config = dict(
    model='image classifier',
    dataset='rendered scenes of toy objects such as cars, trees, mugs and chairs',
    train_examples=195000,
    image_size=32,
    crop_scale_min=0.8,
    horizontal_flip=False,
    targets=['largest object'],
    num_classes=30,
    arch='mobilenet_v1',
    norm='batchnorm',
    hidden_act='leaky_relu',
    depths=[2, 2, 4, 2],
    kernel_size=5,
    stem='deep',
    widths=[96, 192, 384, 768],
    loss='cross_entropy',
    init='small_normal',
    optimizer='soap',
    beta2=0.95,
    learning_rate=0.003,
    beta1=0.95,
    shampoo_beta=0.95,
    eps=1e-08,
    precondition_frequency=10,
    max_precond_dim=512,
    merge_dims=True,
    one_sided=False,
    adamw_lr_other_params=0.00071,
    max_grad_norm=0.5,
    max_steps=21600,
    batch_size=512,
    epochs=56.7,
    lr_schedule='cosine',
    final_lr_fraction=0.1,
    warmup_steps=2160,
    weight_decay=0.02,
    adamw_weight_decay_other_params=0.01,
)
Rows from block 4 of a small image classifier, named by matrix and row number. Each number is 128 + 24 x the weight over its row's rms, rounded and kept within 0 to 255. All counts start at 0. Numbers have three digits each. After the name is the row's rms in percent of the matrix's.
After each channel's rows are labels from the 100 images, of 14848, where the channel reaches its highest value: "lies over" is the class under the peak; "strongest on" is what is common among them. Only what is clearly more common there than usual is listed. The data: rendered scenes of toy objects such as cars, trees, mugs and chairs.
# conv: pointwise conv (model.blocks.4.conv.weight, 384x192x1x1), inputs 78-116

conv.108 104:091130136120119126133130121117111139138113152111110084114121127107135146114105169088182137091151149153149130111108118
lies over: bottle
strongest on: bottle; largest object: bottle

conv.307 100:099153141145111093137117114136101151112146135127109120076159135094176111128115161087121155063169118162154140128142114
lies over: tree
strongest on: snowman; largest object: snowman; tree; largest object: tree

conv.9 101:127158138159147162118111082120157127133142101145120089107145121192144155106160158137135158120154096166193112127116124
lies over: house
strongest on: house; largest object: house

conv.90 104:137117136144134152137141126123160177132109152136144153151183103100114123083096096109136173081064129111145151149160118
lies over: pine
strongest on: pine; largest object: pine; car; largest object: car

conv.372 089:160127187095135120139151104139170103127099129128154162134105147134147186154130115142139101158166128130129106113116127
lies over: arch
strongest on: arch; largest object: arch

conv.324 106:116113130122149153138122098136145168170118146122121097105125105106158121124119112132072124141158133136136159111122058
lies over: mug; arch
strongest on: arch; largest object: arch; mug; largest object: mug

conv.304 100:136116124203153131156100104101135075138108158144105120106090129102095122127104108141130110065107160100174114092138144
lies over: tree
strongest on: tree; largest object: tree

conv.56 108:126154109138102147157145094121157140115132182115115123130103146187156128069148129160099122135158167100119110140119120
lies over: sofa
strongest on: sofa; largest object: sofa

conv.146 098:109130093135155109118130146110145083176094151138142109152110135138129118109104221174122123152120152134126147112145149
lies over: barrel
strongest on: barrel; largest object: barrel

conv.293 095:147180134132164174108104111150114135093132114123136111171101104085148154147066129117122121129124175141129131118129145
lies over: mushroom
strongest on: mushroom; largest object: mushroom

conv.96 099:128129114123128190113193146130173119127104156120071115117120085131136166111107118143141126106120133144119160101149114
lies over: umbrella
strongest on: umbrella; largest object: umbrella; sofa

conv.4 102:144163177145123142124154083139124127124199155104143149119110149107138154137113116122141138121126100092146119144137125
lies over: teapot
strongest on: teapot; largest object: teapot; ice cream

conv.102 109:138132146133140143132129135146164158141060123129118139152124126103135116084156187104110110119112147108170135075124115
lies over: car
strongest on: car; largest object: car

conv.275 091:121149122122136096092138145123129134133174112149138169142122175124132133141143115126081129087107186117157139137180153
lies over: tree
strongest on: tree; largest object: tree

conv.114 094:124156123108129196135141126136144139159123125105058071089132136143155186134113126136200139111125124128137159146061144
lies over: snowman
strongest on: snowman; largest object: snowman; mug

conv.39 090:128102181137175131126068098091124158154124114169138085116137098150131119137098133146112123140137175099146133121117100
lies over: barrel; house
strongest on: house; barrel; largest object: house; largest object: barrel

conv.272 099:152122135100137107104132095087126135135143099126154120121111095152118154117113123113087120109115156111159149167158132
lies over: tree; ice cream
strongest on: tree; largest object: tree; ice cream; largest object: ice cream

conv.244 093:119117148154154116140118103088154126101117114159129137163128141102179102114135114131113131128108133189134131131115121
lies over: mushroom
strongest on: mushroom; largest object: mushroom; tree; largest object: tree

conv.371 107:118124123144102134100168140127107128128162111143125107126172101109095110091121088126134120132144127151129129121137135
lies over: umbrella
strongest on: umbrella; largest object: umbrella

conv.236 093:151111109131115090135127143109116114184155088094120129170079107095103134132101131137175124170141132152103148142108181
lies over: rocket
strongest on: rocket; largest object: rocket; pine

conv.54 113:145132092116101133125130088142149140148132160106116159087122122062115108088119113146119139093128135116119135130135096
lies over: arch; sofa
strongest on: sofa; largest object: sofa; arch; largest object: arch

conv.291 095:165153080114163145132126203131126166134149094120115098117099117149101107119083133128097124140104079162174102172102154
lies over: barrel; umbrella
strongest on: barrel; largest object: barrel; umbrella; largest object: umbrella

conv.353 094:102157135140137133163129096154119098159156135175110090094153081116144152158169195111135175156108101113110112064130137
lies over: barrel
strongest on: barrel; largest object: barrel

conv.52 104:173077125153110156139153146140134142137098141139167123163127127128118111097155139119137087065091129139105094121120125
lies over: pine
strongest on: pine; largest object: pine; ice cream

conv.317 103:137132121072149121112145089116132121144133147155082136132141090102130167107114107138103093148108147112145158137115097
lies over: bottle
strongest on: bottle; largest object: bottle

conv.249 098:155148152144130125134102123143161121096134126123122129106149160113114142115131165165177126155101143133130113149118137
lies over: pine
strongest on: pine; largest object: pine

conv.134 095:140159140155131090121160139181145102144122109109093154126129118165133154074119146119132131156115131093125123096161082
lies over: mug; arch
strongest on: arch; largest object: arch; mug; largest object: mug

conv.61 097:095121152157192136112095125111137121113145131109126166132138154167152117129109125188158121139154065170123174130132135
lies over: mushroom
strongest on: mushroom; largest object: mushroom

conv.20 102:095126151145110112144140144134139092141142111136137123103114112167141162117122112124142140135096109138096165151158178
lies over: teapot
strongest on: teapot; largest object: teapot

conv.200 099:132125134132152106121088117151144149127115114128114106155114167081170141128107138164133158089166128093122124115117109
lies over: snowman
strongest on: snowman; largest object: snowman

conv.232 100:106108128168172175150117116166130140137160173130110145135143119121178120141137087109163124122125183109092154099178143
lies over: tree; mushroom
strongest on: tree; largest object: tree; mushroom; largest object: mushroom

conv.358 098:104136152173145118124129110150162176116122144138132098136148135150113144181117104140090145129110138121088172146090093
lies over: tree
strongest on: tree; largest object: tree; pine; ice cream

conv.120 096:149105136126183145154137159147101142165110132149129132138083094136134133146153115129134134107128123131107117136119138
lies over: barrel
strongest on: barrel; largest object: barrel

conv.10 098:127131160153150119124176124189140118130130144130100145105134133109122119089139150118097141111154080161124131171134068
lies over: snowman
strongest on: snowman; largest object: snowman; ladder; pine

conv.300 096:124128170135135112142130149102160144155147160112072095147135132088112123123136154118084141137155112108115168070134135
lies over: rocket; snowman
strongest on: rocket; largest object: rocket; snowman; largest object: snowman

conv.204 098:113148121156159148122086137141119154076130115117085136099123116120121161117117160141124126104160108144136125120137136
lies over: umbrella
strongest on: umbrella; largest object: umbrella; mushroom; largest object: mushroom

conv.266 106:110147123125118133119123118105125124108105128105113108072127077100180104145089138126096156119146126150140104096120120
lies over: sofa
strongest on: sofa; largest object: sofa

conv.83 090:111181161173087152095129150149104130121152142110087084147101136140180154174135126138128146171109164154143129145127112
lies over: mug
strongest on: mug; largest object: mug

conv.231 105:110147169155150147116170127143126140105141137071131111110126123099164160126135108095131181097115106126135169137128090
lies over: teapot
strongest on: teapot; largest object: teapot; umbrella

conv.376 091:087122124107102116167137169138172113183141139130110151111094132145138128119100133184119138119118154112114102131100121
lies over: snowman
strongest on: snowman; largest object: snowman

conv.140 091:090144144099116134117161142156139089139133126136115138127141108087094112121160113141144153116164146106133148078088130
lies over: house
strongest on: house; largest object: house

conv.202 109:124139134155147096117154134100105181110095157127126108119136143199112114138119143114143118097139128119140117125126129
lies over: arch
strongest on: arch; largest object: arch

conv.143 100:128132138138122115124132120154124150109109166120115142085162128102139151128143071146163159100173139162129138110143132
lies over: mushroom
strongest on: mushroom; largest object: mushroom; tree

conv.359 097:137127125134129130157123157104135124124121092104154087156141080111158135114186170121138181164100116123136129160120145
lies over: barrel
strongest on: barrel; largest object: barrel

conv.47 099:101104091139149106118126126149069170153139167095152117099167145084115126167081120127140142120127162140176096123147142
lies over: tree
strongest on: tree; largest object: tree

conv.65 104:177144102119176145111101076135137129133119165110114096098142172139121124119128141120148150158152165104195171124140107
lies over: car
strongest on: car; largest object: car; truck; largest object: truck

conv.172 101:133145143118138131098126102156094114169114132099119129133121167137138087157120094114109131170121136083164120141131139
lies over: barrel; mug
strongest on: barrel; largest object: barrel; mug; largest object: mug

conv.265 098:138118125131106106112135092133116153134086106113126182125143118125106200145141160117138101120151131107106139161113091
lies over: pine
strongest on: pine; largest object: pine

conv.188 093:129088131149141127122131124114113157123159143112082097120143124107160103088131110113138093131104094131157137151118131
lies over: umbrella
strongest on: umbrella; largest object: umbrella; house

conv.34 095:102145165144122149137117107109123083158113137128117114076125175134146117138112141155116159123143180162128096159120107
lies over: mug
strongest on: mug; largest object: mug

conv.335 110:132141165125113103148145159099111115141122146126132110106098124144192132100124127094124197092103125124134130153134111
lies over: car
strongest on: car; largest object: car